Weights of a small image classifier.
Data: trained on rendered made-up planets, 195000 training examples, 4.7 epochs.
Rows from block 11 of a small image classifier, named by matrix and row number. Rows with one number within an expert belong to one neuron, the router's apart. Each number is 128 + 24 x the weight over its row's rms, rounded and kept within 0 to 255. All counts start at 0. After the name is the row's rms in percent of the matrix's.
Before each expert's rows are labels from the 100 images, of 14976, where the router gives the expert most weight on average: "top examples" is what is common among them. Only what is clearly more common there than usual is listed. The data: rendered made-up planets. In brackets: how many of the 100, against the usual share in percent.
# router: router (model.blocks.11.mlp.router.weight, 16x160, trained with AdamW), inputs 0-79
# gate: expert gate (model.blocks.11.mlp.gate, 16x160x160), inputs 0-79
# up: expert up (model.blocks.11.mlp.up, 16x160x160), inputs 0-79
# down: expert down (model.blocks.11.mlp.down, 16x160x160, transposed), outputs 0-79

# expert 14
top examples: moons: zero (86 vs 25.2); lava world (33 vs 14.7)
router.14 077 [157 109 129 118 148 141 134 147 187 153 108 109  91 125 104 173 149 147 131 165 149  93 183 147 131 124 107 143 129 160 131 146  98 131 171 100  95  98 142  82 108 113 131 137 130 106  88 146  98 120 154 144 134 106 163 121 106 117 150 158 123 127 123 161 101 113 113 107 128 130 149 109 165 153 112 149 138 144 149 120]
gate.6 101 [128 136 143  98 168 133 151 114 137 143 108 153 141 154 125  94 137 134  95 138  92 128 122 129 146  91 136 169 135  77 142 134 110 159 118  74 169 125 102 116  49  96 115 129 124 135 111 154 116 140 139 151 173 179 140  93 146 144 129 127 139 146 149  96 158 173 155  91 145 116 146 114 171 126 141 110 128 142 131 162]
up.6 110 [117 104  81 143 133 165 118  88 114 137  96 133 143 111 167 104 159 144 151 140 144 157  85 139 119 138 121 154 115  74 132 116 151 100 114 113 114  76  88 109 135 143 159 112 119 131 131 104 153 118 127 109 167 156 138 144 108 106 141  91 127 111 151  97 142 164 128 137  94 166 127  95 157  94 181  73 117 165  92 111]
down.6 104 [ 99 148 185 138 125  50  90 144 170  97 147 136 121 134 158 134 160 121 165  80 149 126 112 145 132 128 128 108 138 142 159 131 139 121 141 127 140 101 158 152 108 146 129 149 142 168 121  97 141 106 134 109 151 134 141 128 111  92 121 120 135 126 170 145 129 181 118 119 129 130 144  70 133 146 146 145  80  93 145 124]
gate.7 087 [102 117  99 143 146 133 126 123  82 154 145 120 127 131 122  77  97 154 122 120  92 133 121 115 157 146 153 115 125 103 125 109 125 117 125 124 154 128 110 148 186 138 135 136 150 148 186 120 181 127 138 100 175 150 110 121 118 167 149 119 105  98 160  77 142 157 174 149 156 132 136 163 156 100 157  59  99 104 123 128]
up.7 080 [138 147 139 125 123 136  89 142 100 155  96  94 131  88  87 116 107 113 104 110  91 186 155 104 141 162 141 119 118 102  92  98 116 129 117  97 135 151 144 150 127 156 151 112 140 181 158 138 116 141 133  99 104  80  48 106 144  85 133 137 141 121 104 137 131 140 126 110 130 117  91 158  93 154 130 108 110 125 133 153]
down.7 080 [104 143  88 100 116 145  89 158 176 111 106 117  87 122 133 147 143 128 172 126 139 136 139 118 125 137  59 116 165  67 123 166 120 134 163 136 144 142 126 146  85 126 144 158 135 129 139 116 112  91 143  76 160 116 108 166 134 123  85 165 112  98  98 108 139 159  99 123 148 168 148 105 140 156 129 134 134 137 153 146]
gate.8 097 [126 170 112 120 135 114 114 145 116 137 156 144 148 117 111 101 150  91 114 125  61 168 113 120 131 140 126 162 150  96  87  65 171 148  80 135 112 161 112 127 122 115 127 155 152 147 156 144 135 137 159 125 131 157  98 142 168 142  92 111 159 115 141  78 100 150 144 129 131 104 146 150 120  98 166 107 143 131  90 165]
up.8 088 [122 139 125 142 124 117 146 104 120  81 100 147 144 141 144  97 159 142 141 163 122 155 112 109  97  95 146 132 104 177 106 112 130 137 168 144 153 137 141  64 105 101 151 178 159 137 158 141 153  70 107 142 118 137 161 161 137  99 184  98 125 146 115 114 150 139 128 140 144 114 138  98 153 131 148 101 132  89 124 141]
down.8 092 [154 201 115 122 127 105 133 137 135  92 109 122 140 135 115 106 139 116 152 139 127 163 116 116 151 134 123 105  82 169 160 131 165 101 105 104 112 102  97 120 147 133 120 152 124 124 117 108 189 146 134 124 162 160 157 146 152  94 108 121 122 152 117 138 118 126 128 122 124 139 147 119 152 177 150 153 103 128 122 113]

# expert 10
top examples: half lit (80 vs 24.8); moons: zero (67 vs 25.2); lava world (42 vs 14.7)
router.10 082 [128  88 151 102 167 124 109 111 150 136 163 161 101 171 132 184 125 132  87 140 133 137 141 109 137 114 145 147  91 124 158 159 107 114 142 106  95  90 133  93  86  87 101 139 100 101 113 112 104 126 105 125 106 115 104 113 131 104  97 170 120 134 105 156 107 136 127  85 117 163 152  91 125 150 107 172 121 125 172 119]
gate.0 094 [110 165  91 109 125 118 133 109  80 145 114 153 168 118 130  67 138 152 132 131 121 135  98 133 115 135 136 153 158  96 112 102 124 162 104 123 133 168 113 115 125 101 155 117 128 128 166 155 169 147 160 123 159  96 108 119 147 111 154 141 187 107 160  89 107 141 152 138 149 100 142 164 134 123 180  80 130 158 121 125]
up.0 085 [135 139 125 101 155 149 117 138 119 137 122 159 150 154 116 145  95 143 110 154 128 174 129 153 144 127 182 141 125 132  89 159 198 152 124  93 167 155 133 130 147 104 106  89 158 114 136 142 137 174 152 118 148 131  91  86 136 116 107 165 191  80 115 129 124 114 136  91 124 134 143 125 137 121 120 105  93 125 125 157]
down.0 094 [134 118  92 130 123 148 123 159 149 110 121 139 129 144 105 150 105 130 169 124 135 159 140 112 133 135 120 137 139 155 144 145 138  89 136 127 170 117 118 120  98 134 126 147 139  59 163 106 124 129 102 155 124 158 161 141 132 175 141  96 155 169 126 162 155 123 140 125 139 148 113 103 120 128 120 128 126  91 131 112]
gate.1 088 [107 113  86 114 120 128 120  75  95 172 151 132 146 116 115 111 176 145 137 157  91 162 123 133 134 134 125 123  90 135 146 133 132 117 101 128 156 116  81 172 152 143 153 111 151 120 163 141 154 144 135 128 175 124 117 134  93 149 147 113 111 152 155  90 120 141 181  76 131 105 132 134 144 149 162  81 110 134 118 142]
up.1 072 [147 147 132 114  90 142 103  70 124 146 127 125 126 106 108 112 125 133 157 115 150 133 150 121 119 126 101 131 117 160 140 108 105  91 120 198 137 189 156 138 140 135 150 110 140 156 193 129 136 133  96 147 100 143 133 150 114 123 177 135 118 125 145 113 124 136 131 140 100  92 101 182  90 104 161 105 109 131  96 146]
down.1 092 [154 146 197 105 129 115 153 147 141 125 149 102 137 101 134  71 147 156 142 123 107  94 112 153 124 148 122 117 158 105 120 120  95 149 136 144 121 121 111 124 168 128 125 122 102 102 119 153 198 109 151 156 134 106 137 185 176 140 148 128 146 143 127  96 117 114 152 131 130 140 110 108 132  96 143 128 132 124 152 147]
gate.2 099 [108  94 144  99 106 121 133 123 119 109 149 116 142 137 120 116 143 106 121  89 121 102 111 161  91  93 124 136 153 128 139  89 143 117 192 165 129 172 107 119  79 127 131 143 144 121 154 132 162 114 102  97 169 131 156 151 119 176 133 126 150 158 131 118 139 155 175 112 131  95 143 162  82  92 136 110 148 131 116 140]
up.2 090 [112 166 124 157 107 133 110 127 127 134  85 141 114 118 151 107 134 189 114 174 162 165 131 119 159 119 123 142 121 148 108 165 140 134  73  85 156 121 154 158 168 104 103  96 108 128 140 124 113 129 149 159 123 137 120 119 133  65 118 132 115  82 110 139 119 106  71 119 119 145 107  90 149 159 113 127 152 108 133 137]
down.2 099 [134 138 119 126 117 114 123 115 138 140 124 122 184 171 101 107 174 115 108 109 111 105 136 130 133 145 116 142 113  94 164 125 145 153 130 124 141 100 120 120 135 113 103 122 131  73 130 105  45 105 143 154 122 125 142 135 120 124  75 128 142 136 138 121 113  95 140 151 140 123 103  95 129 133 137 137  91 119 117 161]

# expert 2
top examples: full (66 vs 25.3); cratered rock (42 vs 14.1)
router.2 125 [136 115 141  98 121 126 169 163 151 146 163 159 116 110 131 125 115  71 106  97 123  80 124 118 116 147  81  93 162 120 121 109 101  78  88 156 116 114 190  90 151 110 138 185 117 141  89 128 119  99 139 108 129  79 110 153 140 132 152 168 135 148 110 117 117 108 122 139 147 104 147 160 118 144 142 133 129 156 169 159]
gate.0 075 [ 77 136 149 161 172 104 100 152 148 177  96 126 100  90 135 150 134 113 134 143 169 135 135 135 163 156  61  92 137 176  77 151 130 140 126 108 119 122 172 154 168 183  95 127 162 122 128 114 109  89 147 129 104  98 107 100 142  97 137 131 165 107 123 165 158  75 128 132 149 149 120 109 133 132 138 156 112 166 147 154]
up.0 085 [156 185 140 128 152 189 164 163 147 104 129 127 146 111 101 119  93 136 130  95 116 116 165 127 159 141 159 111 155 112 144 120 125  95 178 123 128 143 121 117  91  80 118 118 102  84 133 151 136 194 121 145 114 139 103 138 138 156 102 122 124  92 126  98 109 118 147 138 128 127 122 157 146 121 124 133 110 107 114 164]
down.0 094 [151 116 126 175 153  87 147 114 174 120 125 151  79  83 125 139 155  68 108  86 119 116 142 125 146 122 130 131 172 155 117 160 140 144 120 141 107 135 122 116 105 129 144 165 130 140 131 138 175 135 159 153 141 139 114 182 113 164 111  97 135  85 150 114 132 163 164  87 146 120 133 108 111 129 139 147 125 127 148 125]
gate.1 079 [136 110 117 110  79 124 164 106 112 147 152 145 137  99 124  90  93  95 151 115 162 132 145 141 121 156  84 146 146 121 113  90 140 117  94 137 114 179 132 125 137 145 168 136 115 134 134  95 116 130 115 103  83  83  99 157 125 118 151 140 159 129 107 137 137  91 101  98 184 160 106  98 131 180 113  93  91 127 140 129]
up.1 099 [128  98 137  88  71 122 128  61 109 195 106 149  72 133 109 106 128 139 136 134 112 123 101 164 134 152  81 130 107 115 160 112 122 124 123 154 140 137 135 135 115 152 144 136 145 128 118 133 107 114 142 159 122  92 108 125 112 148 161 136 110 184 107 142 108 114 137  85 130 145 139  68 134 137 130  82  97 136 142 147]
down.1 093 [160 138 159 138 147 160 124 127 166 103 155 127 167 100 117 143 160 104 118 101 107 153 121 114 128 151 129 140 111 125 106 119 106 136 114 106 131 140 138 177 133  88 127 129 134 110 114 145 110 158  93  81 134 134 133 126 158 130 125  84 135 140 176 165 125 140 119 120  50 101 125 161 121 102  78 175 136 146 123 117]
gate.2 102 [150 175  85 137 176 135 108 160 116  70  62  95 162 152 131 122 139 117 154 161 127 101 114 163 142 120 171 132 158 140 137 155 143 136 172 120 152 117 113 126 107 146 164 107  97 127 130 117 166 108 137 125 138 120 139  79 135 105  97 137 116  61 142 116 119 150 129 101 115 136 119  92 152 121 138 103  83 125 142 144]
up.2 100 [112  99 158 138 129 135 135 146 124 197 115 124 111  75 136 120  83 145 133 103 154 130 136 102 142 172  93 124 118 128 118 115  95 149 121 110 131 120 144 165 134 166 110  96 121 112 101 111  64 134 139 153  74  99 102 137 113 118 136 165 149 168 116 160 149 106  99 142 125 141 144 152 118 118 101 125 124 120 145 121]
down.2 114 [150 112 180 104 116 179 131 159 153  62 136 118 141 126 118 109 121 144 109 163 120  96 150 154 130 146 118 132 150 122  96 151 134 146 125 135 108 103 134 117 125 148 125 149 105 146 120 114  98 155 139 185 115 152 140 131 145 177 132  99 115 160 129  93 121 155 137 117 186 146 128 129 119 119  79 145 132 125 139 135]

# expert 9
top examples: gibbous (86 vs 25.4); glowing rim (72 vs 40.1)
router.9 089 [ 91 108  90 157 151 148  80 111 175 106 127 141 136 147 144 145 174 109 109 105 125 109 106 115 133  86 162 113 122 128  83  82 159 138 160 108  93 145 125 112 104 137 143 140 111 128 167 127 105 133 134 102 106 100 113 169 132 136 110 150 155 133 151 126 173 111 128  80 113 134 120 159 149 150 105 147 135 147  89 146]
gate.0 115 [154  89 151 107 150 122 112 130 178  94 116  74 121 112 126 169 133  97 106 119 149 122 118 116 100  66 164 112 144 137 117 119 151 126 150 122 130 104 165 122  84 171  73 135 100 106 114 128 100 112 157 125 111  99  96 116 162 130  73 113 103 137  81 161 142 151  95 116 101 106 125 167 115 126 135 160 104 109 145  94]
up.0 141 [138 103  72 138 107 178 162 126 109 126 128 162 113 117 134 133 148 104 157 118 126 107 112 168 127 132  68 136 148 111  92 123 134  73 140 154 123 108 127 118 162 139 190 124 122 144 165 164 117 121  91 122 132 126 158 146 128 124 138 120 141 123 132 150 121 132 137 144 124 136 143 107 157 122 110 134 103 132 180 137]
down.0 095 [141 147 155 129 120  70  99 146 162 132 124 132 114 112 171 133 152 131 119 129 165 132 128 128 154 109 120 150 125 125 147 160 114 163 120 128 157 100 111 106 127 133  88 130 129 126 111 147 140 112 140 109 128  95 108  66 114 131 150 167 131 131  84 126 112 133 161 134 141 117 122 146 158 118 114 114 169 159 130 102]
gate.1 061 [119  94 137 186 133 137 182 139 118 148 156 142  87 147 162  97 139 146 125 114 112 153 115 108 143 148 115 125  87 133 101 110 140 115  72 122 170 132  94 130 112 111  79  88 124 137  88 133 126 146  95 208 130 165  81 118 114 143 118 113 138 125 140 139 138 124 142 129 141 138 106 128 107 120 146 121 134 178 126 119]
up.1 073 [156 142 129 121  99 153  94  85 130 117  99 149 179 127 130 139 110  86 151 161 117 121 150 125 139 161 123 147 133 152 150 134 104 160 162 110 118  92 114 147 161 107 127 134 132 117 152 162  92  89 135  52 123 121 152 128 151 140 140 112 145 100  70 126  91 142  97 117 112 106  91  38 127 104 100 148  86 162 139 141]
down.1 091 [141 111 110 125  97 172 159 167 193 124 143 131 131 108 121 137 154 151 115  91  81 169 142 143 110 108 114 110 145 140 125 124 138 117 113 107  83 140  95 141 146 142  99 108 128  98 109 143 100 102 115  73 136 110 122 149 113 124 118 116 152 172 135 128 125 146 110 131 153 165 142  58 106 179 151 157 140 102 144 116]
gate.2 073 [127 140 108 178 109 132 118  80 125 103  69 102 122 114 121 138  89 123 143 168 110 138 125  95 105 113 152 123 129 114  92 128 102 105 117  96 147 112 126  87 137 145 121 129 139 168  92  81  98 151 161 113 138 152 132 108 105  94 115  95 118 121 107 127 144 130 110  93 104 145 137 105 137 116 128 127 140 106 150 109]
up.2 068 [116 140 144  92 126 114 125 192 113 135 175 113 108 111 102  97 144 145  78  98 119 121 113 162 152 168 114 130 169 126 152 126 126 125  93 117 123 157 112 171 161 125 136 125 136 122 136 128 153 129  99 109 127 120 153 142 161 130 154 141 113 123 155 101 104 130 146 139 155 165 120 114 119 110 140 132 113 126 134 160]
down.2 092 [163 111 128 142 126  86 154 103 116 140 141 162 127 108  99 181 136 161  81  99 137 123 142 126 114 116 124 111 137 126 129 121 146 151 127 154 153 150 151 146 137 166  99 121 114 105 150 144  50 110 151 162  88  94 145 123 164 140 120  94 130 135 129 142 144 154 134 130 141 114 130 148 132 103 110 140 102 111  73 118]

# expert 8
top examples: half lit (100 vs 24.8)
router.8 079 [161 108 159 109 153 117 137 145 158 153 158 127 107  88  89 173 117 133 147 166 143 101 162  89 141 114 134 142 158 131 128 146 135 110 146 122  96 103 166  97 117 139 106 139 129 108  81  99  72  96 125 123  85 116 177 114 128 139  99 136 113 127  97 105 116 148 141 105 117 124 124 128 110 127  88 172 104 127 160 122]
gate.0 124 [153 142 121 170  92 139 110 119 158 146 111 123 112 152 130 157 157 109 125 109 146 128 136 111 136 135  83  77 122 152 129 146 141 122  96 123 109 127 144 133 180 163 172 101 146 142 122 144 132 102  76 147 112 106 146 142 118 122 147 152 112 148 128 149 150  82 110 144 122 167 101  89 133 164 124 154 112 141 155 163]
up.0 136 [119 123  99 150 140 170 184 125  96  98 140 131 138 110 130  95  95 123 148 111 110 139 127 133 138 131 144 143 114 101 111 130 106 120 103 127 173 136  90 130 149  64 124 102 107 124 136  75 139 129 131  94 130 136 142 149 139 122 152 116 126 104 149 131 110 135 159 113 160 154 143 145 161 112 109 117 124 129 150  87]
down.0 106 [100 112 110 134 156  65 100  91 182 136 116 137 127 100  84 166 139 141 151 140 148 110 110 133 128 119 131 122 142 153 135 136 130 131 137  84 119 125 134 151  81  89 139 157 102 119 102 114  92 113  81 123 137 123 134 128 134 127 136 148 124 138 146 161 127  91 128 136  98 128 147 127  89 134 121 136 125 121 118 130]
gate.1 121 [133 133 108 115  78 150 161 129 148  91 114 187 128 131 162 145 135 152 101 161 135 108 145 136 114  97  80 144  99 134 130 130 128 167 135 139  99 141 141 135 127 137 138 139 140  83  93 162 124 158  97 135 115 157 179 103 140 105  89 133 118 167 132 138 135 155 136 145 143 121 152 157  86 144 122 144 132 104 151 134]
up.1 115 [ 88 106 121 147 149 122  59  96 107 152 146 123 131 123 115 106 108 131 106 140 110 153 114 118 152 172 128 145 108 134 162 141 149  72 126 134 161  99 111 136 132 121 130 127 120 155 146 129 127 132 171 139 162 115 123 110 113 136 152 152 149 106 139 110 121 114 146 129 103 144 115 139 150 110 130 100 135 138 110 146]
down.1 115 [130  99 112 135 124 111 144  81 116 127  83 122 150 122 119 167 113  92  88 165 136 108 128 165 138 123 119 149 109 118 159 152 137 160 147  94 131 143 169 174 111 105 122 122 155 140 113 145  90 135  75 110 148 156 112 120 129 123 136 111 122 152 108 116 104 150 137 107 111 134 114 113 106 129 132 116 139 148 142 151]
gate.2 092 [100 162 121 131 142 182 161 110  95 124  91 135 115  56 167 124 119 123 135  92 104 146 115 119 130 159 126 121 100 136 115 115 128 107 115 113 157  90  97 151 130 166 145 123 123 142 129 110 177 136 132 117 128  95 117 147 135  88 143  89 127 119 139  76 133 125 120 138 141 124  61 103 145  81 125  92  95 151 102 115]
up.2 091 [139 143 159 143 119 135 166 118 116 153 135 155 136 102 140 137  82 148 156 126 125 161 161  79 180 145 131 158 142 124 119 102  90 161 102 140 134 112 134 160 140 157 145 107 118  93 128 113 104 149 129 131 114 135  89 123 152  72 143 157  71 138 126  77 157 130  93 158 115 151 110 155 108 118 150 120 116 104 112  91]
down.2 091 [123 124 144 164 101 119 164 101 139 111 140 109 166 114 160 105 107 153 105 106 138 150 122 146 157 142  81 117 129 127  68 124 132 171 158 109 194 105 119 104 161 111 150 143 107 190 138 130 206 135 112 121 110 104 113 120 160  97 152  90 125 127 144 127 165 180 135 131 127 126 137 105 132 113 118 133 129 112 127 131]

# expert 12
top examples: rings (100 vs 33.7); lava world (73 vs 14.7)
router.12 104 [114 149 183 103 133 151 137 132 157 129 100 151 142 139 125 136  92 110 136 131 146 147 141 140 171 130 145 132 152 100  85  91 128 174  86  92 104 106 109 114  86  97 156 118 100 100 142 106  89 124 110 149  68 150 123 119 140  65 123 149 135 138 141 124 101  94 154 103  88 114 141  92 110 176 114 108 132  98 143 149]
gate.6 078 [171 140 159 136  88 140 109 143 160 106 131 110 123 119 112 149 136 101 104 122 136 139 117 144 117  99 154 124 147 124 140 146 143 110 141 133  82 133 139 137  99 136 120 120 158 140 130 175 115 110 103  85 123 130 135 127 151 134 148  96 176 139 100 122 126 151 109 138 156 101 143 138 109 144 126 151 205 151 139 119]
up.6 067 [167 135 119 103 122 136 106 150 161 141 156  77 121 100 148 102 114 149  71 129 165 187 140 113 152 103 157  86 142 139 107 146 123 123  85 168  87 194 138 143 124 140 132 144 121 105 103 126 112 122 102 142 113  97  98  86 137 130 126 145 177 134  99 146 130 128  86 123 128 106 139 147 157 103 151 136 132 128 145 161]
down.6 107 [117  77 125 111 214 113 131 115 108 127 122 108 177 111 139 120  95 107 138 101 147 126 121 133 137 127 163  75 102 106 116 144 125 145 128 179 128 133 176 159 113 136 114 127 141 135 129 106 181 149 135 149 143 136 115 120 111 118 143 174  98  99 114 138 130  78 121 140 120 155 119 130 118  75 168 108 136 116 104 118]
gate.7 080 [117  90 118 141  96 104  99 120 104 169 160 137 117  97 111 112 117 172 106 143 105 138 139 112 136 141 103 110 129 127 120 123 146 149  92 115 142 133 141 154 167  73 115 148 138 146 143 142 175 186 161 130 100 116 126  94 164 155 137 121 132 123  85  86 117 135 105 114 173 120 120 187 110 128 170 117 144 141 113 145]
up.7 080 [142 136 153 138 145 174 122 168 176 112 144 135 142  96 126 150 140 121 130  76  83  96 138 150 129 106 133 138 156 108 109  86 160 153 151 117 125  89 117 126 123 121 126 144 128 150  93  83 117 108 144 103 163 122 137  84 140 129  93 130 120 102 138 155 109 115  81 149 102 133 155 145 136 139 124 109 116 123 170 100]
down.7 096 [168 109 130 111 176 115 131 131 123 128 164 136 127 138 130 149 138 146 131 186 136 105 119 145 131 128  71 156 135 154 126 129 104 174 108 128 108 128  89 132 122 101 112 103 137 157 121 149 127 107  91 130 156 122 145 157 155 131  91 153 129 108 138 100 104 155 148 130  67 129 122 129  78  87 138 163 148 118 165 140]
gate.8 070 [128  90 119 162 130 147 105 105 121 128 135 109 122 103 135 111 107 168 130 158 121 136  87 112 134  95 103 151  89 121 108 139 112 144 136 140 100 113  92  95 120 136 129 175 142 128 132 117 110 132 118 132 127 108 173 128  83 194 151 103 136 144 141 134 135 185 118 155 117 136 142 158 140 153 195  88 126 141 129 121]
up.8 071 [138 130 104 149 116  95 150 145 136 117 108 136 138 114 140 167 161 125 128 107 131 133 104 170 130 131 145 126 149 137 109 106 139 183 121 144 132 114 122 112 102 170 147 162 132 118 131 108 155 164  87 150 156 107 179 126 122 125 155 133 148 143 129  73 163 147 137 118 129 121 131 157 123  47 170 136 126 115 105 119]
down.8 091 [ 97 132 114 145 123 131 140 133 104 145 131 148  92 116 127 102 161 163  98  90 124 123 140 120 143 103 114 171 133 127 123 163  99 140 177 141 139 166 184 128 154 104 132 120 105 118 126 137 143 127 117 131 162 144 109 121 154 154 132 118 173 148 121  97 112  98 137 123 185 114 118 158 138  34 117 133 130 138 163 177]

# expert 6
top examples: rings (89 vs 33.7); moons: zero (64 vs 25.2); ocean world (45 vs 14.4)
router.6 091 [130  91 154 157 138 112 149 149 169 166 140 132 159 138 140 155 113 126 105 126 132 122 164 150 128 117 105 140 134 129 115 126 112 131 125 111 134  93 113 139 107 124 138  87 111 117 114 128 100 131 105 123  93 123 157 123 165 156 115 145 151 133 130 165 105  97 114  91 104 172 135 106 131 151 141 157 173 114 134  99]
gate.6 087 [105 134 110 134 108  97 123  92 115 142 161 115 125 120  86  96 162 140 118  95 116 138 131 154 129 132 124 123 153 161 142 108 143 122  98 144  98 124 122 140 166 130 151 158 135 150 154 129 171 103 121  97 138  90 144 134 129 128 162  96 152 114 147  73  86 143 152 131 178 115 120 141 137  93 145 108 173 149 108 155]
up.6 080 [142 129 140 157 126 158 140 125 153 102 150 132 146 176 126 155 158 137 137 128  96 141 121 136  84 123 158 136 134  88 125 114 119 121 138 136 139 113  87 132 105 140 133 133 118  99 145 121 135  62 136  86 115  80 120 147 185 121  99 123 124 141 152 123 122 130 137 115 130 137 145 139 117 166 136 143 140 120 135  82]
down.6 089 [ 97  97  91 122 128 125 112 133 143 140 139 109 103 114 123 205 117 171  75 150  99 152 105  92 125 142 139 147 134 118 107 131 153 149 128 123 102 134 125  66 142 117 103  93 129 122 139 142 150 124 137 107 138  93 149 171 168 135 114 119 110 101 133 164 133 122 137 103 165 148 114 112 142 107  92 136 122 136 132 124]
gate.7 102 [148 137 118  83 117 134 110  77 105 149 120 147 123  88 135  96 136 140 111 159 112 136 106  83 108 143 104 146  90 149  82 176 115 144 138 120 125 132 115 163 149  84 161 103 198 157 144 167 129 121 107 115 117 120 113 161 153  84 159 119 125 137 140 105  95 158 139 115 134 147  61 121 112 142 146 109 154 139 107 131]
up.7 086 [110 109 123  85 138 175 134  95 103 134 108 141 140 137 168 114  73 146 134 120 142 128 121 109  78 126 119 153 128 128 124 177 124 120 122  77 154 123 122 113 160 131 112  82 128 119 136 113 134 145 147 111 126 121 124 103 186 120 152 114 116 100 135 122 114 137  91 106 141 183 140 115 129 132 141 135 149 104 118  85]
down.7 100 [120 132 142 101 139 125 129  88 131 116 163 136 112 105  87 136 139 100 160 131 128 119 168  93 107 109 142 118 112 120 124  75 132 114 106 120 132 105 166 121  81 103 186 158 100  93 124 128 147  96 118 129 124 142 136 176  84 117 146 128 150 139 139  99 119 184 135 118 102 119 153 134 131 100 130 160 101 115 117 149]
gate.8 078 [139 137  98 143 101 124  91 112 103 118 135  90 131  92 151 115 143 146 146 135 117 110 130 140 123 149 101 110 141 130 122 119 158 108  92 149  98 128 166 124 181 143 192 154 149 164 136 149 147 169  87 122 109  83 138 167 135 135 143  77 146  88 132 115  89 123 139 144 120 144 114 131 106 133 110  84 109 159 158 171]
up.8 090 [131 139 156 144 176  75 124 135 131 133  92 139 132 169 151 128 127 151  83 175 158 156  94 124 164 119 137 165 101 151 115 153 125 112 153 116 154 135 141 125  86 130  87 106 137 134 124 153 102 113 143 169 154 125 155 101 145 179 160 143 121 137 141 151 117  99 134 128 100 153 136 146 125 135 123 150 146 118  94 115]
down.8 086 [126  95 120 105 116 119 114 142 143 127 173 147 121 162 120 146  97  94 129 113 130 121 123 126 107 134 141 139 121 134 122 150  76 111 163 138 177 143 125 152  98 116 106  98 130  89 166 130 166 104 111 127 115 160 149  85 121 105 130 153 132 161  89 101 128 119 109 119 134  86 160 107 142 159 135 120 102 155 157 117]

# expert 0
top examples: full (100 vs 25.3); cracked ice world (80 vs 14.1)
router.0 096 [143 121 142 121 163  97 119 115 146 152  90 118  90 119  91 136 109 131 133 158 100 168  90  81 132 148 101 123 146 140 106 179 131 101 127 113 106  92 156 139 182 105 105 144 149  97 135 122 115 135 128 126 132 119 101 103 106  99 140 118 121 146  75 150 156 104 106 133 136 105 125 149 106 101 163 138 139 122  97 121]
gate.0 071 [ 91 152  99 113 127 110  90 137 127 132 142  98 158 127 105 121 165 172 145 122 108 122 135 137 160 146 117 138 117  77 151 138 168 155 169  91 108 148 117 137 134 114 175 101  97 139 133 170 128 132 133 111 147 121 129 115 144  76 127 104 158 116 126 132  81 110 158 119 101 130  96 147 187 148  95  82 163  97 144 109]
up.0 083 [121 118 149 160  85 128 143 163 134 106 148 157 107 115 118 132 102 115 109  99 114 111 105 153 115 103 129 125 116 112 172  85 113 124 130 162 139 111 124  71 107 144  94 151  79 125 109  90 143 145 136 123 143 142 159 126 137 157 141 172  88 131 126 115 126 141 132 134 116 113 186 144 137 124 112 136 101 145 137 108]
down.0 107 [116 104 119 195 137 142 108 139 170 134 139  85 106 142 171 138 175 156 142  97  67 125 147 138 154 115 119 142 130  94 127 129 139 135 157 158 171 153 127 113 138 148 141 151 123 181 138 147 132 144 151 156 139 100 122  92 155 135 113 134 144 147 140 141 143 115 118  99  96 143 150 159 127 128 122 127 146  83 117 135]
gate.1 092 [145 128 131 164 117 123 152 158 139 123 154 169 157 192 115  95 138 135 146 159 121 102 133 143 110  95  78 152 123 135 167 112 116  91 145 138 104  94  78 122 139 109 120 132 154 107 105 159 137 116 126 137 148 153 125 107  77 128 111 137  71 132 135 107 105 158 126  79 104 140 131 119 149 104 170 119 122 138 136 123]
up.1 094 [ 83  88 147 113 117 109  84 116 156 158 146 156 132 161 130 121 123 134 143 140 156  63 121 153  84 121 136 144 138 100 163  95 133 160 118 102 119  96 117 100 118 110 125 109 120 114 116  93 106  97 138 127 128 170 151 125  89 113 132 141 120 161 143 105  94 131 137  99 118 151 113 125 125 103 141 113 154 125 128 149]
down.1 104 [172 140 117 118 128 174 112 109 114 106 144 110 120 147 155 151 147  84 139 108  98 125 137 101 142 133 151 122 109 109 122 122 138 125 181 135 145 150  94 154 104 105 121 174 113  96 151 128 147 141 155 119 174 121 106 134 128 134 148 141 124 105  89  81 137  88 113 126 109 159 126 127 141 104 105 163 139  74 142 106]
gate.2 176 [180 129 104 145 103 124 130 161  77 137 102 145 108 133 104  98 114 126 138 119  83 106 125  74 126 157 123 103 102 169 106 133 123 106  79 146 140 126 141 139 150 144 140 138 164 159 145 159 148 124 120 125 117 132 143 128 127 119 130 139 114 136 125 114 107 139  99 170 162 103 103  70 144  99 158 147 101 121 127 117]
up.2 146 [170 130 108 122 145 132 110 167 111 122 105 146 175 155 142 106  73 150 119 141 107 119 106 117 146 140 112 132 124 158  96 124  94 110 133 151 128 144 127 113 146 145 107 124 136 108 145 147 150 120 125 171 146 145 116 114 113 129 138 156  69 110 143  92 155 161  76 201 142 133 122 107 138  99 147 124  97  98  84  88]
down.2 116 [116 132 119 125 121  84 107 133 147 132 113  95 106 153 137  98 122 104 175 114 117 134 133 152  90 143 135 104 101  95 140 129 140 103 154 131 134 116 120 167 165 126 122 112 121 117 119 134 133 136 124 139 115  97 150  74 156 118 162 136 155 157 124  53 140 129 145 107 123  87 110 122 150 167 150 119 152 122 129 143]